config.toml
model = "self-supervised image encoder"
dataset = "small renderings of single solids in any pose"
train_examples = 395000
crop_scale_min = 0.4
color_jitter = 0.6
norm = "batchnorm"
hidden_act = "celu"
kernel_size = 3
projector_hidden_layers = 1
init = "lecun_normal"
residual_init = "scaled_by_depth"
momentum = 0.95
orthogonalizer = "polar_express"
max_grad_norm = 5.0
batch_size = 128
Rows from block 6 of a small self-supervised image encoder, named by matrix and row number. Rows with one number belong to one channel. Each number is 128 + 32 x the weight over its row's rms, rounded and kept within 0 to 255. All counts start at 0. Numbers have three digits each. After the name is the row's rms in percent of the matrix's.
After each channel's rows are labels from the 100 images, of 14976, where the channel reaches its highest value: "strongest on" is what is common among them; "peak on" is the class under the peak. Only what is clearly more common there than usual is listed. The data: small renderings of single solids in any pose. In brackets: how many of the 100.
# convs1: grouped (12 groups) 3x3 conv (model.blocks.6.convs.1.weight, 192x16x3x3), inputs within the group 0-15, a 3x3 kernel for each
# convs2: expand pointwise conv (model.blocks.6.convs.2.weight, 192x192x1x1, transposed), outputs 0-95

convs1.84 100:125158113130124131109108120142137103136128135116108115132180104164074132109134111129117116116214143136143132119143144105101165075079138135137142127152087090146089137114134181213177161105119142098134105137149135155104141167138147238213116153126093202117109249155105110106119151102146124101116125122115082090096121137105108115133157122128219132123188133122139108151135121156131097092163147049051111098080093117101131115076111117105121
convs2.84 100:099159152155214084040124117112135131057140120075115165123102133077130107120112137152166184053120088142149103085095054134168154097065165100187142151128130154072122095123094058141077199142102099179102145030162166127129103098126108129152088111130095139101138102091097151134117164120074126124
strongest on: glossy (82)
peak on: solid (60)

convs1.86 085:210118219206004172195169152142097096112115154109148107108113121077165121126142127132112123119124113119115136131113101131098088117185170113122155189088120124147107090149147123226158133167126131103146138126084141135121086119136128149086101119095188184130140193157150136210122084088122115113124140103110127133098120145154099143166107082063159111151094135126101139134088123145122127126097113128123091123086119110171115129168137084129100
convs2.86 105:114120130086093103180128109120168127064133157162148105118143166157137160159162143102122127135119105089110124065135110096105105144184070129150121144069154137127133097109155152092071179156096169137059094135169103111126106113070122057114164069094126043125122145137115071125065167102170082101
strongest on: glossy (67)
peak on: solid (87)

convs1.95 087:115151111124105079116166193140118109113141164128097109153139133132129130112106146118124124112165106157119120137105132147103116134090136110113110128123122176161149169053122124061064117255166146173123150115121136113106158069149169085117104169080110039071115135063130255214153123150114152128129068103115118132104172100136125139153163125116126129103134136115149173111109122120107126141139127131106162133105104125146123135141131127178138
convs2.95 094:078145127091082120123119113160132140124218100091134112148116150150135123129183081107171111138140163139120108152143159134158106126106103077159129112104103131119070133157130114107123083091073118082122178121089090142095144175159155127099094078161126095134124109118195142149093175119149156165
strongest on: glossy (90)
peak on: solid (60)

convs1.102 100:106156132161143123135140123150132126123146095154098139129143105138113083096138064118135105175107146183099103131129135105179143118135155071208102167149147123133124184156139128118119089175127149134094255059095191092127119112154090146156107123068112144193131135122128117114110101089142176148112116131203180091109104099154134086083130208131098163113086184077114099118109114141129137127149128168076164121084136112151065118118094128116118
convs2.102 100:123153075122074135144093146111123216144122141104168089152181118147093067074122147127107114162140083155104173119155087125100149078096136103088116170115152170134114158090113150116181082143188143090149096159073146139134056110138128092167127086111113133132156076065136125139163100108087114100
strongest on: metallic (64)
peak on: solid (88)

convs1.43 082:143134106148137143163125140112056126104143140162091105113143130145113191124151148141066109178074123110138128054166155146098102104133138132174154136175148163143110120141159103134103095097114108048096118102124123135144144067080107078117093140107054223173184094119160172155130221119164143126136165107154107150085128113136122116170167092186130154127079086142111093130110194114125131093170108121148139121193135158084149088104103147090147
convs2.43 099:099140133143156154112151133151121130174117151137108086115090129132050110099108146076066132145090156164126178155173134108101201151076105138195117106081137171188133147071177147130119163132145173170123070136119152113100129083123169106198113077153169173080106144144128116127066154111185073131
strongest on: plain (92)
peak on: solid (99)

convs1.100 103:117118110128127140128139144137129106134129119139189139141161158096094083079165169108133115116132131159119150104124136116137075152130142156144097116091107165166132164186161169172138086041101128147112108076148103117126093109137133085132160219127137152126156152126085072117074138105124094115131148131116149162137127185123081117129134149117097050141179142099090101118083102185242183109137149119107098107100080098144135091074127195198181
convs2.100 110:106089070087190100068145093086116134114108071131123080117175121116130121118158122130085122094148125125138135141161128095099136121110099155114147177090084172132136141174137150159198150111057156110139169152046130109087161108138100113080169140166150132143143151122137144169091162158125184115
strongest on: metallic (63); yellow (25)
peak on: solid (66)

convs1.14 087:104164105142181129186176155116093102106120112122107117157104180131069135139137110099067093086113069080106051167180198135123174152129136150136150128126098113110122100090136098095102116069100124201128172236200139192171127122089135155125132126116093065087100105078101113077121148101172159193110155130122157128160138170144128175112132142119075119116095126111113133089143108134167160127137133133102155095140131132137154153115118149147175
convs2.14 115:089120153064101179134104163085124140091140176091094169102086103115142121133111186057127177128140131085081174131157093164152020148140106093139136110105144134130139152141124126143151188147150168056125049098119160126114104163040185143101096122165108048147134141115111143163133160108109140125
strongest on: plain (97); orange (30)
peak on: solid (93)

convs1.30 089:107106131150151114115138133065183223135100145219148061108114113136133132157141110111121134112115115160148126103169155123095144206132099084133202100090088170131049151123171113104110143192112123091127132108134107132125137096123135122148175182119160052146111111135110157067130133088110152116130099127108146168148101133157145088143151119118122138172166133122125140125095149121144125116124129094091076092176102159127037181171173068087177
convs2.30 093:098089108093141163137117140151087149084141113159127142117153133142103167137192136140157124125105134097156161164122074099115164080109140147152112122072084120092054202129132175110138126115082135101111149125147189093176130167099221185140127152115188101132151099112101105077053153151128168125
strongest on: glossy (79)
peak on: solid (74)

convs1.64 069:122141155127120117108149145147136179133181091098065092151128138138148095108141090127158128118123127179133117107111160176137097118105102139128202121199127103093094107151108094057065115181096131104120108114157146151172090119102115134130101090120145063118108102126163237159111127154130078116175160180167145093185133137103146111109136083089104102127173163124094130089125116109173115098097133156043132200216169116130124177130132147105123
convs2.64 095:130089151141111169173156107112208151067118137126112124084126134137199118104092126240107138109161101149110098141093117134145081115156103100137088144115104091187105143174131107123092158090107103130161132114120093071148111150079122099121084151176085110109134172173103124086099176092169122094
strongest on: glossy (72)
peak on: solid (86)

convs1.116 110:110143222023135210067149162134117173083155207078137123156119047175186074143147086126145127105156141089151144145129125110130135114106133117101114124101127164134123118114118137135136124155106132127051165168052211169067115143108168186101123111110122132149102117133150069129100116136123094120144125126125126140126132116104119151123138104140131142131134132131116078176151112165160119150126131137145115148139118122145195069088165065083153
convs2.116 102:061080087098155086102166122147159085199134148087083125102118090113111113100130044136116132114118127139119202125143165131143104098126109150112152132143084188098163095167111127139192129139223111156084141121064108134116133161173148070082122121146137092088128172134121106121140118160084149215
strongest on: metallic (72); light from: left (53); sphere (34)
peak on: solid (95)

convs1.183 117:090153106131180097128139070156092111138130134136138169053120134083192175145150132117152144123152128143088125145136109136091143118078147099121136141213104132160102143116144102072191108104185081129132045168188125158141092149152156118128130099173131102116087129088141131139171117170112099101132098120142138135139058141142119095163159123196174057145106042084126129102218115124140096125115152117154200129164092108113140096125142111154106
convs2.183 105:187109100119132124153136108080129076141115125079098110082085099131111098135140097128136234130158166094118224115138146128139104084117135110122120125114152103090154095175098146123118109106180131176115146057127151124095114105125138099122132154175139155117102131143120090161123126027090094116
strongest on: glossy (75); sphere (35)
peak on: solid (100)

convs1.8 102:156137117166137102134141091124124145142115141131079102154134106192105114109118151137108138117133135114140118110118130124136130122187109151174124177155096156143073144110086093149115091186135139108129127119148134113190107120159117110131124123157096130134134152124111131131135154111167115124118135130203147058161111078169069051155147132179127105121111070018107146074176178106153194172088162088099134141088148100079165041146173095113221
convs2.8 099:165139091106129064134127165099078144131137169186190128078063093131096144227147061142102147064130144160114109104132139114151081082131097103148115137126096136116092123147148103136095112084131136133062110122121113178146093175154098075113130135104168156096166147175119152129121092160111096124
strongest on: metallic (76)
peak on: solid (63)

convs1.22 080:132144127130139164121120127139126101089150067081081154131131150172093125161140158093151133166126143117119107052167155098188098100125135098110170084168065085093114196121133155103089111092122189109102148084124171095100170138124136121129180098121194125118225013105164135089136168145165085153155120128081122162096096119185065115090144159122170155120105101147135137133124110128131126139160142106086116104143142165090162154160139129175147
convs2.22 106:159167113177110120122116148133150134157105088113107096146076113194137146145107168127088097117097160091143132142115122153078171144109075159116154143174125204104080177115137127108115135152145102117189128161127154064098106093110128132152079077140131153102112156145079162106091134125102189121
strongest on: yellow (31)
peak on: solid (87)

convs1.114 100:110091054181130061185211182127116085120131049179150098092169203098147188080055124135122078102109134140135127108116095142108160112162136128135083123203137125145172124122133126152102107091096152166144123139154075106122156118176135112157120100121153071068129180118101161157117139156097151178097119121115137122123109119125145122103136126120136144111113131159161144106148175103101106122157150092117144153104138142087050141131106183213132
convs2.114 107:025153108063127126128142129188126142148095169115188112110157133131100141071171025108115107133145155098132107090149130115145075108135145158139142102113092106121140147108117072135161153151111100163078061081143085133132126133123087071100139124114128123145134171094144135166101092170134178079
strongest on: metallic (61)
peak on: solid (76)

convs1.47 090:156110150102108081130088096093139121181123111146109176127106122142105080110098109110103140132149123186114072170132126101132143129108147129097118123139115122139128099120150126137133157098123121156139136098104110089165095159126209104031177078066169126069156144185083144201151088092106159196092164215119066157141150135140136105163099141055203174157163122158116156109147140145107098132114115139186159104123108094137181118129099158106155
convs2.47 092:144110170119062156101146136142137100107129147101066140106140082156130126124047167134124083103134180116113141112080166150162135109117126152150120093100113116104132168103182087081127173170127153129122103105184092184173086151074155146142040147116210041085171171139118153147156143132134121147
strongest on: plain (93); yellow (30)
peak on: solid (99)

convs1.150 105:098124097161109100154149099152105151106219140141107152131116152131046097163122095110135123190073104181089092136129125150137091137169094099105143075119173075118201144084122210115061142191117161132172082178159130109163135088111088139131109144126176101151106084109131101174121165114096096137120107101106116119142095113143115158167110109142235148090100071130139112127169113129167146072126141103151181129096126157125128169149131150135138
convs2.150 113:104164138157098077089089085145141168174156076130054115109129106119114138093115086144160128142145107099089123112118005120112090180127091118098125118149130149192113130088091157131163155170128138114133097129126095082127075165141139129093112125151123139148103145126103178100126155132114160112
strongest on: plain (90)
peak on: solid (99)

convs1.146 100:149109150146097156136110113114070130111134134167177147117102094147112154127096099124149088117113133133082129130194193135147129093070106120126140121105097143162135103059178109102142175143145117130146103126143152208108176169136147100105083060109168119150144104126090127133152255168187147140107128102114088093119152093120140141096095100093142117147212192096095114106110145205202138130154128129089106089094079128098124119124134140108146
convs2.146 106:081136102100115176125081205121125092104123080159146139119109165130179105135115118086124127121121133104108150109154082188143122131083114191101138137135070057112111095137112130188062106075133168148126168135175144134086137117120143133086105140146129192141122162148107099177110168113111118173
strongest on: plain (95)
peak on: solid (100)

convs1.181 106:101147134154124116145146088096076112133109150129196136090130139142090106209129099128207140129159128112062116141101114138163146093156160077167182138105103191081086116101130052108190146149143092136137114155121113125164151168122151094153117117128145121083128131154108141111129128157162117102119132086135099119059157202105127105163161158125113123127078094181165119068147203084058193092112168112150178150116084164149111091126105136090122
convs2.181 103:157145142077198118141129075087251100172114121087163116101129143147074139102152125100044090122111187149178146138099138137129127141134169125095114083107096114097170100120079103081097106114157142074090076162146099131125167152154135135123052074179151109112112117098112138132169059155100087113
strongest on: yellow (28)
peak on: solid (90)

convs1.119 092:210149026244129072185121112124149136125142146140120121134114165062121211091132145140074110139146111176173132169063139189100114183073103161119156159080108132092128121139114117118138123116109141145142034131154083124155114134125113134132091078123103143116144119118142155107134176140138118212151138149106129108079148113124108072109128096107108107138095093116163142117158169132110098145145136120133157090105160135156092176130100152140139
convs2.119 102:123130142128143147156114151123132099114105157154160128112092109091106144175092111162147096146150155138112115092032142114132139117148078084165097173084055071128098146125121172108118138097057162099127104118131070157186151113084140087125104127112114104089138104175103080216124093128125184117
strongest on: metallic (66)
peak on: solid (64)

convs1.77 107:062094164080146182129136194128164104120110136119101135131162121188137067109100142124145120175176068145112109109132140046158224119121134152181134122118137143104128132148140127168150136127131101085137058141181097111174136101136132063121146132141118090108084175129092133152114151143129136138140165120133135125090131138088118109113123155144079206145192120113113117155085170119154130130078047165180062141144097139124102120183128079142063
convs2.77 103:118145163122041238086159167060125194155122174116107149174083162124094097097099152122101117122110063128095119147142129099149181127105112124165096132143125108135115167154133109138165105129176119205122161109099136123106111156189126089192161071183097157115117128135147060114126112140101119078
strongest on: glossy (73)
peak on: solid (82)